A small sound classifier, trained from scratch: batches of 512, 78125 training examples.
Rows from block 2 of a small sound classifier, named by matrix and row number. Rows with one number belong to one neuron. Each number is 128 + 32 x the weight over its row's rms, rounded and kept within 0 to 255. All counts start at 0.
After each neuron's rows are labels from the 100 clips, of 14848, where the neuron reaches its largest size: "top examples" is what is common among them. Only what is clearly more common there than usual is listed. The data: struck, bounced, scraped and rolled objects made by modal synthesis. In brackets: how many of the 100.
# gate: MLP gate (model.blocks.2.mlp.gate.weight, 336x128), inputs 0-127
# fc1: MLP up (model.blocks.2.mlp.fc1.weight, 336x128), inputs 0-127
# fc2: MLP down (model.blocks.2.mlp.fc2.weight, 128x336, transposed), outputs 0-127

gate.288 [157  93 141  76 147 104 158 153 199 164 118 157 112 103 131 133 148  85 112  93 147  98 112  98 101 119 155 148  82 105 131 111  98 120 135 202 188 139 167 151 103 122  70 112 184 113 133 107 108 126  84 153 164 129 152 117  72 107 112 103 124 157 119  91 130 144 126 148 153 108 148 124 147 218 191  89  69  80 131 126  84 138 126 123 110 165 123 114 132 103 142  90 116 140 119 151 193 131 120  58 125 149 211 117 129 156  69 132 142 151 208 129 104 123 116 167  89 133 201 126 146 119 157 153  82 120 134 171]
fc1.288 [208  96  83 108 126 176 166 140 156 118 147 180 136 132  84  93 133 125  67  81 122 118 157 175 114 125 132 143 158 152 142 185 147 139 103 157 147 127 130 165 135 147 110  98 130  83 106  97 117 157  98 143 102  95 123 138 134 120 183 123 110 155  77 114 108 116 135 161  98 158 133 129  82 173  88 123 100 113 114 126 153 116 173 166 140 134  97 109 136 128 160 187 116 152 154  93 153 103  66  58 113  86 111  97 109  77 114  81  33 117 118 155 217 125 110 111 143 186 117 129 140 128 147 137 208  90 109  74]
fc2.288 [156  56 151 132 132 106 140  70 144 150 150 139 102 187 140  76 166 130 144 169 124  91 124 138 124  97 149 144  75 166  99 147 122 185 148 120 109 113 156  83 184 130 122 181 135 126 133 121 124 109 145 128 140 201 109 137 141 137  90 111 112 137 170 147 114 166 182 140 133 108 140 105 102 125  39 142  82 205 126 124 179 135 210 146 128 168 125 118 110 143 100 142 140 141 129 156  88 100 139 131 117  93 138 127  87 150 172 180 155 128  56 171 138 158 107 134  74 164  83  88 176  91 145 110 187 146 101 176]
top examples: round plate (73)

gate.239 [144 116 138 135 143 124 154  96 159 131 119 171 118 129 236 142  78  99 131 173 173 121 113 165 127 129 100 145 162 155  83 143 159  73 105  86 146 126 135  89 104 141 167 134 105 142  62 164  84 136  98 118 125  53 105 146 145 123 123  90  80 126  94  79 144 140 102 130 110 147  69  90  62 114  87 106 146 138 112 133  55 128 148 148  93 113 133 154 129 157  98  98 113 104 128 150 118 140  89  94 103 116 155 147 225 165 187  99 154 147 125 143 175 119 118 107 123 110 168 131  81 214 134 148 113 168 165 133]
fc1.239 [165 128 136 135 139 152  91  92 126 134 133 114 121 110 116 130 148  91 137 106 140 144 110 121  86 157 144  68 162 123 166 109 131 153 136 120 115 124 195 113 163 137 126  78 120 136 170 143 188  87  94  70 161 127 176 124 147 209  98 183 105 112 118 123  84 189 158  95 111 116  76 147 123 138 177 168 129  89 162 176 131 128 150 187 167 164 181  70 133 117 173 105 134 147 127 148 152 122 136  72 117 113 149 140  91 131 169 125  79  62 128 123 121 163 102 119 107 152 170 134 110  75 160 115  28  70  84 152]
fc2.239 [122 127 122 155 191  82 155 100 134  93 119 145  82 160  95 135 133 141 122 114 133 130 132 122  99  62  94  66 113  95 202 149  85 168 114 138 142 103 131 156 141 143 128 137  75 136 132 103 117 114 133  96 114 157 130 135 129 140 115 129 132 120  90 126 167  93 106 156 141 140 184 108 117 163 108 137 131 125 123 145 161 102 120 117 127 124 128 206 151 166 101  77 160 150 200 136 160 133 211 161 134  67  71 224 161 128 143 126 167  37  88 123 157 113 165  61  76 107 110 127 177  87 148 111 147  96 147 123]
top examples: medium (88); one hit (41)

gate.71 [133 182 144 113 154 144 122 113 137  98 192  99 136 174 123 157 117 153 147 145 185 179 194 229 141 154 125 137 177 139 126 113 116 147 123 107 141 101 134 115  88 106 133 179 144 177 165  96 116 135 141 107 146 147 137 145 107  98 143 151  92 118 107 131 155 131  96 134 114 124 114 137 104 146 158 118 134 129 122  99 156 120 123 137  58 115 144 161 105 128 205 137  54 126  58  54  81 103 149 123 125 172  95 196 136 112 134 161 111 143  18  98  92 176 100 169  99 113 132 123 117 112  73  95 133 126 101  91]
fc1.71 [ 95 138  97 128 140 115 131 121 141 143  68 189 128 174  95 127 157 126 106 161 119 103 169 150 131 174 130 120 117 146 123  81 156 143 143 108 122 186  78  88 129 129 138 111 164 140 134 117 110 120 109 119 204 129 112 158 133 109 111  49  95 113 162 126 138  91 205 179 162 123 146 153 107  91 137 133  82 160 135 167 144 164  32 106 121 116  94 139  83 196 130 139 152 101 121 159 148 155 160  88 139 137 126 173 131 146 128 122 152  92 190 202 116  73 144  79 192 155 108 108 117 139 192  96 106 160  79 125]
fc2.71 [154 173 146 110  90 106 210 204 195  99 112  92 104 130 129  98 102 115 125 113 115 135 179 147 130  86 116 136  78 117 135 169 160 154 157 139  85 131  87 103 188 134 102 134 141 134  96 175 139 133 134  99 172 107 123  89  76 115  85 142 129 136 122 140 165 125 143 139 122  69  98  82  75 105 129  94 178 141  71 145  93 108 181 163 195  92  88  92 127 122 113 107 156 184  93 130 112  48  95 124 199 127 112 157 141 146 162 117 130 154 125 127  83 140  74 136 191 107 135 107 178 144  97 125 125 123 133 125]
top examples: round plate (67); large (65)

gate.95 [147 146  87 124 132 141 133 117 175 160  88  81 125 125 142  90 122 133 174  97  89 140  70 118 124 110 126 184 117 122  62  68  65 157 119 150 116 165 150 148 110 127  79 148 138 152 135 107 132 137 127  94 170  98  81 175 125  78 190 152  82  75 174 149 152 154 133 130 139 101 130 139 174 124 129 151 142 147 139  84 171 209  84  92  93 159 112 135 105 139 126 149 110 179 108 109 172 118 117 136  79 147 142 134 124  98 117 133  93 143  81 130 104 113  71 189 107 115 152 132  96 104 191 196  60  94 172 165]
fc1.95 [122  92 110 128 226 128 150 130 122 101 173 122 122 141 163 144 122 133 116 158  91 187  96 179  99  89  86  77 199 111 107 109  98 150 124 193 165  81 142 182 136 123 112 115  32  93 126  90 115 127 136 119 114 133 206 141  92 113 120 158 154 163 128 186 150  92 138  66 111 119 170 126 126 117 142 127 143 116 192  71 102 136 121 120 132 119 131  95 126 106 138 158 131  90  93  71 118 182  81 117 141 156 150 133 101 148  89 138 103  95 172 115 115 135 108 144 170 116 143  73 151  74  93 101 148 120  80 121]
fc2.95 [ 93 129 171 126 139 120  96 136 165 109  68  98 131 152 109  73 153 146 128 129 135 151 146  48 143  97 142 140  91 137  58  87 122 104 109 130 113 196 143 130 143  92 175  97 134 107 146  86 136 122 162 116 143 155 119 170 117 162 144 143 138  60 110 153 144 101  83 109  78 160 139 101 142 101 133 150 102  54 110 137 160 164 143 112 128 155 146 127 143 107 148 137  66 164 108 177 133 118 101  89 183 134  96 119  35  85 107 133 173  89 175 159 157  79 187 149 138 153 136 136  70  98 204 176 135 115 112 133]
top examples: mains hum (49)

gate.263 [ 70  86 179 129 109 129 121 100 113 120 108  88 134  99 115 125 110 126 113 103  80 103 169  71 125 143 172  97  77 112 157 128 218 204 145 162 157 130 157  87 138 119 112  92 162 116 121 160 160 134 127  99 124 141 105 135 143 145 137 164 121 126 172 126 165 131  92  91 128 140 101 132 115 164 118 196 121 130 107 150  77  84  76 175  71 188 140 143 170 116 105 103 124 170 119 111 114  95 193 140 160 121 121 158 146  83 130 126 164  98 124 139 104 132 122 182 113  70 172 231 125  56 110 155  92 128 116 123]
fc1.263 [177  88 129 131 128 142 136  81 126 108 105 113  79 115 135  80 122  94 128 212 134  92 165 117 129 105 115 134 148 112 204  85 177 127 135 124 136 128 102 119 120 165 166  80 144 167 133 123 103 130 106 144  70 141 127 128  86 138 129 174 158 179 121 116 214 165 158 128  63  83  98 139 171 142 125 126  23 159 123 154 143 110 141 124 138 131 105 157 124 124  53 158 122 126 153 113 173 125 139  41 127 115 154 161 110 178  74 103 174 101  80  93 100 113 150 128  72 131 156 145 133 133 135 103 116 139  77 107]
fc2.263 [112 120 140 177 123 190 121  63 132 193 186 131 148 111 126 121 122 127 154 143  95 136 122 123  76  93 128  93  94 127 179 151 131 141 155  77 111 167  80 130 115 145  99 138  95 175 182 116 106 130  94 102 162 108  91  87 121  83  99 106 128 123 118 137 119 138 196 145 104 131 171  86 102  95 140  37 155  67 128  66 111 149 113 122 118  50 103 121  81 128 176 146  74  59 172 115  96 162 116 119 118  82 116 151 166 155  62 120 147 145 167 172 157 132 122  81 132  99 130 135  94 123 124 127 122 129 115  78]
top examples: medium (67)

gate.96 [131 103 136 126 186 109  73  62 176  94 155 132 133 130  98 148  96  61 147 145 138  73 151 100 122  84  99 150 138 124 128 141 153 140 167 124 124 170 109 113 123 174 122  81 107  95 104 181 153 165 164 156 131 183 130 111 135 113 142 178 180 128 111 113 165 120 107  89 136 165 129 125 156 170 194  83 160  82 120 102 147  61  93 112  97 129 128  84  95 114 128 134 118 100 193 136 124 142 157 159 169 181 185 141 167  89 120 134 129 186  90 172 178  90 192 104  81 118 177 145  84 120 124  94 130 115 140 169]
fc1.96 [129 106 101 164 117 121 175 112 135 145 124 144  99 139 127 167 130 136 149 127 169 207 150 121 132 160 132 160 114 118 111 115 106 105 162 127 117  82 139 139 122 162  77 163 178 159 136  81 126 172 142  64  92 100 157  98 106 147 114 104 124 164  70 188 167 143 175 158 122 149 168 142 108 105 143 146 156 206 131 131 128 144 166 153  97 108  99 127 125  80 133 123 146  92 116 129  96 207 255 119  93 105 120 127 133 224 176  91 158 133 138 136 125 133 163 105 163 123 158 131 150  93 139 140 128  93 120 101]
fc2.96 [123 180 166 115  97 104 132  88 104 178 146 130 137 121  72 184 141 131 158 147 228 193 106 108 126 166 121 139 105 100 128 148 136 161  47 126 139 104 124 164 172  75 160  99  62 153  89 126 112 135 124 144 164 168  96 137 138 117 121 188  98 141 148 191 161 128 125  93  73 149 127 123 153 108 138 163 107 113  69 119 167  85  71 134  98 105  82 120 103 124 108 128 126  72 112  93 123 105 143 106 165 124 110 110 140 128 161  93 107 209  87 134 106 149 136  68 105 185 118 135 139 148 139 117 132 121 197 146]
top examples: mains hum (36)

gate.279 [215 173 101 144 134  49 110 146 151 117 141 158 160 129 125 135  65 136 107  95 137 103 114 108 160 130 105 120 112 113 146 146 103 147 120 130 166 126 119 115 125 135 108 148 107 141 173  65  90 160  88 187 165 112 194 165 171 122 117 121 134 138  73 140  89 139  75  69  72 168 142 148 143 123 151 126 140 143 121 133 162 113 116 162  55 182 120  84 154 122 132  96  70 116 123 110  78 141  97  76 135 171 133 153 146 126 122 103 209 143 159  97 123 123 162 155 145 143 154 107 152 140  57  97 208 127 144 174]
fc1.279 [173  98 125 108 114 135 125 126 128 155 191 155 151 166 129 101 129 120 136 132  52 142 128 141  65 117 110 118 136 109  92 112 129 105 142 117 188 137 132 162 147 136 109  46 117 118 181  88 160 148 122 145 160 135 134 112 126 105 114 137 104  85  88 108 123 152 178 175 143 113 195 129 166 149 118 158 112  95 141 118 151 120 110  79 113  93 142  81 131 136 170 146 166 184 108  74 105 152 115 155 111  71  94  88 123 146  78 190 171 108 119 122  71 119  87 113 108  27  78  53 169  93 142  68 103 126 141 126]
fc2.279 [ 85 103 119 155 149 103 150 129 138 129 129 113 141 148 182 163 118 125 101  98 146  76 165 118 124 165  68 185 126 109 106 172  84 120 150 137 119 123 132 145  72 135  71 128 135 106 127 124 144 107 255 184 123 134 117 125 116 111 189 161 113 149 122  46 109 145 157 159 124 126 152 134 158  80 141 163 151 120 139 123 123  98 180 114 120 138 148 122 145 112 166 119 133  76 136 126 137 124 239  96  82 108  82 182 115  92 122  88 144 174  77 153 135 108 140  94 157 128 105 145 114  75 133 193 128 146  93 106]
top examples: round plate (31)

gate.70 [143 129 169  85 115 107 137 160 164 127 108 106 177  99 111 164 181  99 120 141 176 128 201 109 166  51 121 168 151 199 162 100 147  82 100 168 119 120 156  97 124 120 164 154 155  72 124 130 104 171 157 147 112 161 126 183 173 114  96 177  91 160 117 123  89 103 106  96 201 140 107 166  59 111  99 110 128 152  93 125 129 173 164  73 137 132 134 157 126 158 148 120 149 105 168 184 127 119  93 159  77 137 121 140 103  75 125  94 128 107 127 162 141 143 123  86  97 133  78 104  67 123 125 113  77 190 135 126]
fc1.70 [170 108  88 130 205 110 115 129 131  99 150 120 143 190 105 132 194 107 144 150 148 162  83 120 146 120 204  64 148 157 162 118 130 149 120 161 120 113 168 123 127 147 136 161 139 147  70 166 103 174  92 216 129  90  90 189 143 136 106 164 130  81 121 135 195  33 116  97 192 189 118 146 122 114 130 130  83 137  76 132  77 124 124 128  94 143 141 163 136 123  89 153 154 141  89 119  95  76 132  94 118 126 129 166 118 147 115 100 109  61 127 156 138 138 132 149 121  85 134 175 123 127 111  91 155 122 141 104]
fc2.70 [116 121 123 155  88 177  75 143  94  95 115 155 116 159  91 153 172 203 135 113 116 119 118 141 184 197  88 119 123 157  98 108 130 133 188 128  55 125 124 118 124 184 124 115 157 130 148 128  71 123 103 174 111  80 136 110 123 117  94  89 174 147 103 150 143 131 133  93 146 175 141 112 130 108 127 122 122 128  74  78 150 155 170 135  99 184  98  45 142 108 119  91 138 151 182  91 106  57 116  74 129 106 133 110 105 111 129 120 170 116 129 149 101 114  93  84 129 130 161 222 112 114  48  93 149 113 138 141]
top examples: mains hum (52)

gate.100 [ 91 123 163  89 119  63 102 117 124 144 167 169 135 111 135 176 176 108 212  85 203  85 142 136 123 174 153 100 155 145  95  37 198 128 166 138  93 125  77 130  52  99 158  60 116  60 125 149 191  92 123 116 149 145 154 155 120 121 132 141 155 159 146 128 105 114 140  74 140 162 102 143  60 141 101 155 134  97 123 162 150 129  95 147 111 124 164 128  99 156  75 117 138 100 134  91 129 100 145 132 133 136 141 123 118 147 147 136 133 123 155 113 133 106 143 156 104 113 183 194 153 160 110 123 162 138 130  66]
fc1.100 [134  88 129  97 142 110 122  93 115 139 128 182 176  74 135 134  89 128 124 128 114 224  88 170 110 120 124 148 115 191 126 119 158  62 135 141 133 151 134 110 150 112 135 126 104 100 133 116 148 110 128 118  93 126 135  96 103 153 134 138  44 125 126 145 151 122 197 131 147 109 112 177 181 131 129 125 143 133  90 121 113 112 161 141  83  87 156 148 124  75 125 192 132 131 164 126 108 154 109 152 162 128 153  96 146 142 129  62 175 128 161  75 134 113 166  19 129 193 127 158 124 129  59 110 181 199 125  74]
fc2.100 [129 143  61 137 122 121 105 106 112 163 122 165 107 124 130 145 133 186 170 132 145 193   6 128 114 165  74 141  77 179 126 168 131 106 125 128 103  78 130 127 207 134 116 128  86 186  80 151 134 112  70 116 114 100  64 158 100  95 194 185 144 130  83 135 115 114  73 131 109 135 135 101 109  70 154 152 102 134 117 189 123 121 122 160  93 114 145 147 132 110 132 108 128  99  59 128 101 140  87  87 131 119 147 109 184 116 151 139 141 184 112 104 129 158 177 171 159 114 144 149 121 167 120 143 136 121 130 124]
top examples: small (82); steel-like damping (37); shape: membrane (32)

gate.154 [129 112 114 139 173 195 146 163 111 170 121 160 118 136 101 145 155 206  91 153  96 149  89  68 110  87 124 136 147 148 106 128 138 110 157 101 190 131 155 128 153 149 145 134 130 205 157  83 130 164 147 107  74 201 186  82 127 121 132 171 186 160 147 146 131 104 124 103 105  81 122 128 182  95 147 126 154 119  63 217 166  92 111  72 108 118 105 140 125 122 144 124 121 147 132 131 185 126 153 164  99 132  81  70 184 125 109 104  98 133 147 182 157 135 140 123 143  82 143 120 144 139  63 176 124 135 127 117]
fc1.154 [138 113 151 157 176 145 126 137 162 130 143 132 119 165 173 135 198  88  58 105 128  70 111  91 110 147 153 110 166  95 109  60 122  85 134 106 107 101 122 176  96 119 148 125  88 195 160 158  73 159 159 128  65 138 117  82 121 122 158 114  53 163 135 121  87 189 145  48 110  70 165 129 114 135 136  97 146 101  82 187 144 136 118 111 136 149 129 162 113 102 148 144 107 128 108 145 165 134 123 179 198 182 137  84 171 147 120 154 177 128  81 128 108 145 103 150 183 135 127 112  95 115 126  90 139  94 121 127]
fc2.154 [151 150 104  96 148 121  89  85 108 116 164 138 155 124 129 136 120  80 120 129 132 136  95 206 146 117 164 140 112 127 121 175  95 145 127  89  86 128 235 127  95 172 175  30 115 113 119  91 160 131 133 178 100 107  98 171 128  42 152 136 124 156 180 122 102  61 145 131 129 142 152 116 119  79  52 159 113 113 107 111  72 132 150 135 106 107 104 180 134  64 111 167 137 156 169  76 132 170 139 135  94 117 116  91 119  92 151 112 168 118 159 138 129 132 153 142 133 158 126  98  90 154 102  89 168 126  86 127]
top examples: mains hum (40)

gate.316 [102 167 119 118 124 122 165 129 106 136  55 165 128 104 119 154  99 140 171  60 126 149 149 171 126 138  93  81 137 123 134  84 121 138 101 138 169 149  77 139 103  96  91 139  73 120 147 153 141 160 185  71  98 189 123 154 135 117 167  91 122 134 136 127  83 149  98 145 196 127 125 129  95 126 109  76 154 173 183  93  79 122  77 133  91 152 144  97 165 177 111 123 104 110 211 136  71 114 124 161 175 143  90 109 140 134  60 128 124 108 154  30 121  85 159 142 168 165  97 160 132 122 117 137 149 156 111 147]
fc1.316 [ 86 170 105 171 122  81 164 146 109 143 143 145 123 155  85 125 145 174 107 113 131 109 134 134 123 158 170 123 149 118 181  85 122 130 106 108 136 120 121 161 139 169 125  81  99 103 175 130 133 124 130 130 135 129 101  48 222  89 138 151 145  93 133 130  64 112 186 106  54  73  76 157  96 134  92 121 186 118  96 142  76  89  97 124 135 131 141 120 137 155 127 183 116 150 191 122 143 198 166 122 104  66 107 128 105 127 160  69 152 117 155 152 156 164 135 126 121 209  75  88 105 110 105 112 123 167 124 124]
fc2.316 [179 103 131 181  93 157 165 109 112 126 156 137 130 126 133 127  84 146 135  97 148 125 169  77 155  90 111 142  83 105 141 214 106 122  97 135 106 148 138 111 170 107 188 184 180 218 135 109 185 121 128 116 127 127 133 139 113 113 117 132  79  95 162  96 143 116 109 127 163 101 183 147 140 103 179 132 103 162  94 166 103 130  87 129 113 141 114 133 126 104 111 152  51 133  72 137 122  38 205 144 108 131 113 125 170 189 136 151  79 112 120 127 169 188 153 141 163 135 186 125 131 108 128 111 175 122  90 130]
top examples: round plate (31)

gate.18 [131 143 157  67 163 138 116 160 149 101 132 171 108 132 102 131  89 137 130 133 112  94 137 181  69 194 127 192 102 152  99 114 144 115 157  96 143 105 111 124 117 147 153  86 130 189 147 113  54 183 134 150 108 108 129 169 148 143 138 151 136 124 139 169  58 147  91  78  96 102  83 123 128 148 153  64 125 178 188 210 131 148  75 130 136 151 138 102 172 180 115 147 105 127  95 105 166 129 173 102 146  95 127 120 117  88 172 119 124 135 107 135 155 143  87 134  63 233  94 122 121 158 115 124 144 106 108 129]
fc1.18 [106 111 163 250 194 166  87  62 137 130 101 155  84 124  85 150 125  87 139 118 156 191 124 137 104 123 103 133 143 149 127 112 102 121 109 127 111 176 134 125 103  78 107 164  86 120  82 148 133 109  99 120 179 192 106 147  84 114 130 104 107 126 128 109 152 140 149 151 107  92 125 127 130 153 147 159 134 111  82 189 136 128  91 134  83 129 132 134  75 187 151  89 128  57 122 123 127 132 164 184 155 121 126 173 182 134 136 144 131 157 127 120 120 133 146 107 183 102 152 193 173 107 138 186 176 168 114  71]
fc2.18 [109  92 157 144 140 108 127 128 134 137 140 132 169 111 119 170 190 107 133 214 137 151 130 130 135 146  95 142 123 148 133  94  78 127 121 142  87 117 195 117 138 191 147 167 149  91 144 150 161  81 108 148  94 148  98 140 155  94  85 140 145 102 146 104 131  98 112 163 148  73 108 111 142 138 114  82  72 133 107 133 130 127 164 136  66 114 165 162 167 105 124 123 154 150 106  73 216  48 149  80  63 185 190 149 116 127 155 132 152 176 180 147  80  87 118  97 125 112 154 107 165 124 104  96 176 114  72 128]
top examples: medium (85); ring (31)

gate.98 [105 166 136 153  89 147 177 111 109 122 112 206  98 141 153 112 127  91 116 155 114 117 140 133  65 121 154 153 179 184 141 127 107  99 121 167 137 131 146 168 118 132  96  96 197 200 135 160 115 193 156 147 159  37 131  81 142 125 129 156  92 199 148 117 101 135  85 140  97 119 128 152 143 119  99 127 102  79  53 143 106 157 185  94  87 131 124 127 204 147 216 114 147  97 145 154 169  98 124 130  89 101 127 134 102  66  93  81 119 116 141  98 144 123  95 127 125 129 139 131  82 155 128 126 110 102 140 110]
fc1.98 [134 164 130  99  79 185  94 117 149  75 135 134 128 123  82 128 130 128 101 171 137 144 150 141 195 108 127 102 136 108  87 111  70 101 101 115 138 180 113 102 151  50 132 170 108 141  84 127 117 133 136  94 136 138 119 175  86  73  62 167 169  96 101 128 149 102 131 187 143 171 127 122 118 114  89 133 126 175 128 150 111 132 130 150 153 174 119  96 133 160 110 163 172 142 118  61 125  75 161 168 105  95 122 125 189  93 152 106 184 121 138 135 116  54 157 154 123 128 145 153 231 112 139 181 128 181 109  98]
fc2.98 [ 67 129  99 128 135 117 103 149 179 130 124 167 235 131 147 176 134 146 130 105 119 148 123 135 175 135 145 132 118 145  75 164 174  98  87 124 130 154 111 117  91 141 134 122 130 131 112 138 105 109 124  77 159 156  80 136 181 113 132 116 175 149 168 128 165 143 124 107 142 135  88 131 149 131 128  76  84  89 128 214 197 126 154 119 142 131 183 132 126  90 134 153 156 195 136 136 114 104 144  90 150 145  69  46 113 168 138 142 140 137 102 183 138  98 188 176 101 114 177  89  80 146 190 141  87 130  83 117]
top examples: round plate (42)

gate.325 [212 127 164 125 184 138  83 194 154 120 153 114 122  92 209 101 135 199 138 138 108 194 161 133 124 134 147 106 164 138 144  88  77 135 158 125 132 104 100 124 101 159  58 166 112  76  88  81  94 114 146  51 132  69 168 107 141 102 112 179 128 158 158 132 174 128  76 142 138 131 109 128 138 140  94  88  96  45  98  88 138 102 110 129 139  66  98 112 145 107 167  69 152  93 117 143 133  98 147 137 136 121 161 107 100 141 125 125 103 135  79 105 130 162 145 171  94 104 138 152 160 143 118 149 137 135 146 143]
fc1.325 [128 151 122 138 129 151 182 125  98 150  70 134 141 108 101 154 166 140 155 153 174  82 149 164 143 128  89 154  76  83 130 143 119  76 122  34 119 104 121 182 176 138 131 117  90 124 130 138 172 146 130 110 115 123 149  94 154 204 125 153 151 148 125 112 123  58 161  65  70 176 170 116 104 195 141 140 133 166 108 147 128 103 125 191 128 182 114 125 133 107 164 127 160 112  85  73 132  54 104 175 114 156 118 137 106 183 122  93  83 109 116  88 138 142 100 110 114 106 119 139  56 132  74 156 149 118  99 117]
fc2.325 [118 116  99 137 118 138 110 134 133 128 184 109  57  72  71 134  88 113 146 143 137 134 116  96  27 136 142 159  78 127 113  85  85 108 118 227 131 127 132 129 100 132 163 139 129 133 148 119 156 140 111 131 115  65 111 126 131 148 152 107 144 107 129  87 120 143 167 179 109 148 156 151  72 154 125 165 161 141 176 142  90  67 126 122  87 109 108 132 143  79 126 126 167 156 128 202 118 135 168 187 113  76 112 214 143 128 104 116  61 125 151 188 142 131 126 145  85 103 110 127 138 152 152 104 175 140 151  69]
top examples: small (70); rubber-like damping (37)

gate.53 [153 109 115 102 113 107 143  72 138 114  92 134 176 158 144 154  96  92 112  94  93 132 141 151 128 161 116 145  95 128 138 143  96 121 125 175 130 142 167 134 107 156  90 115 104 131 125 139 130 142 150  93  88 168 147 187 131 140 183  82 113 167 199 145  89 103 129 164 150 103 137 115 151  44 175 123 148  76 141  76 128 147 112  77 125 148  86  61 130 106 129 125 125 194 100 187 182 139 203 142 108 107 182 154 142 134 175 100 131 108  45 141 196 125 154 142 124 124 135  95 158 174  89 186 157 154 150 106]
fc1.53 [ 81 120 192 139 113 126 132 131 142 122 132  93 154 138  96 115  75  91 167 162 108 110 126 122 138 131 121 178 130 143  61  73 148 133 107 161 155 138 155 117 162  76  72 162 126 124 202 127 145  90  69 116  80 129 133 111 118 149 123  70 146  93 146 213  81  84 122 165 136 156  99 133 136  81 181 142 139  87 148 120 153 134 127 104 146 119 149  80  54 135 107 152 172 158 128 149 160 138  79 178 141  51 114 131 145 103 164 115 117 115 149 132 172 118  96 124 181 160 122 132 193 134  84 122 191 172 145 158]
fc2.53 [140 126 145 118 163 131 168 145 130  78 152 112 109 143  84  65 139 202  93 149 109 129 126 157 132 149 172 146 153 154 141 172 146 110 154 140 145 149 131 149  58 131 137 153  72 105 122 103 147 150 128 131 200 179 140  90 100 108 180 176 128 117  85 111 140 191 117 130 131  76 157 111 134 109  95 182 130 144 176 120 232 108  86 165 172  49 140 127 158 127  75 107 138 126 127 128  92 103 178 180 100 129 134 173  84 117 135 140 132 156 147 134 149 147  60 155 118 102 128 184 145 138 127  96 121 186 111  97]
top examples: small (62); round plate (31)

gate.235 [ 95 123 124 107 118 186  81 130 168 102 159 157 142 136 131 113 188  89 102  87 156 178 155 145 133  54 140 112 137 124 128 107 134 136  88 137  90 104 121 136 144 140  89 102 159  93 147 153  51 140 117 161 163  98 122  67 144 154 144 171  88 109 143 149 116 106 103  88 153 145 149 163 121 147 101 156  98 173 131 185 160  92 123 110 164 122 108  98 155  74 115 146 117 127 147  99 127 152 224  90 167 120 111 100 100 125 179 145 105 141  49 122 159 114  55 143 106 177 131 192  97 174 114  94 136 138  56 132]
fc1.235 [105 185 174 164  63 147 145 163 155 141 103 127 191 132 153 129 115  80 158 121 135 162 136 173 101 116 171  99 163 142 153 151  86 170 114  81 131 114 130 119  95 156 162 127 134 129 127 139 128  81 105  57  77 156 101  96  82 183 113 161 148  97 130  94 111 130 140 124 180 107 166 107 147 114 108 170  99 116 156 111 128 155 188 162 121 107 192 136  89 121 155 133 170 153 106 139 157 135 112 243 139 133 193 100 143 103 189 105 173 120 149 145 122 149 154  93 169 180 145 160  81 115  93 135 120 110 175 126]
fc2.235 [152 119 100 120  90 122 211 120 165  31  84  89 152 142 137 114 137 133 128 140 204 121 112  89 111 123 139 122 133 114 173 128  97 110 129 113 115 107 183 139 125 171 114 158 134 121 116 156 187  84 118 145  94 216 130 152 203 130 112 165 152 150 114 154 204 114  91 137 108 122  84 132 142 147 125  78 159  69 166  96 114 104 129 105  91  80 121 129 149 149  76  74 139 178 111 163 202 128 137 104 147 129 170  92 113 112 153  89 139 120 113 103 106 137 188  71 129 134 138 127 127 181 119 152 100 113 115 158]
top examples: mains hum (46)

gate.48 [126 138 145 130 131 176  70  87  84 117  96 110  53  90 170 137 159 166 180 163 138 137 112 110 144  83 135 169 138 123 143 158 112 164 105  73 106 144 137 141  71  70 120 166 170 129 114 115 119 171 131 136 115 167 108 188  96 115  69 140  93 117 126 119 182 106 171 170 127 126 165  93 214 120 186 111 201 133 123 104 110 175 184  97  79 138 157 129  84 108  91 113 138 144 109 118 128  88 201  73 131 177 126 185  81 176 129 107 111 119 179 116 140 135 126 126 123 132 166 124 109 106 123 119 111 113 129 126]
fc1.48 [109 135 117  50 146 181 130 115  64 130 107 148  76 133 184 105  92 124  98  97 176 137 136 106 139 153 136 142 107 141 153 210 155 128 118 112 129 132 159 125 123 133  55 122  93 167 135  91 134  63 106 116 103 144 175 122  84 165  57 170 132 133 111 113 142 126 187 156  76 144 149 140 204  96 150 188 149  92  95 118 103 128 180  82 152 164 149 183 111 114 142 125 145 145 160 136 167 177 108 150 130 168 178 156 158 116 134 180 104  92 195  81 129 118 120 136 126 143 124 107  97 132  93 102  92 105  87 120]
fc2.48 [105 165 137 115 130 163  99 123  62 168  84 165 140 146 126 117 137 133 191 120 107  94 134  44 138 131 117 131 183 144 106 105 141  90 170 108 189  90 169 122 137 111 129  95 123  99 100  81 105 132 137 124  82  87 186 152  61 107 146 143  97 136 186  77 113 169 125 162  72 118 128 133 149  91 166 125 138 138 136 168  89 131  86 158 112 137 170 177 111  83  98 170 124  81 133 121  79 119 154 129  62  61  46 110  92 111 141 112 106 126 140 136 121 113 151 137 121 109 176 142 155 169 154 187 133 139  85 166]
top examples: mains hum (28)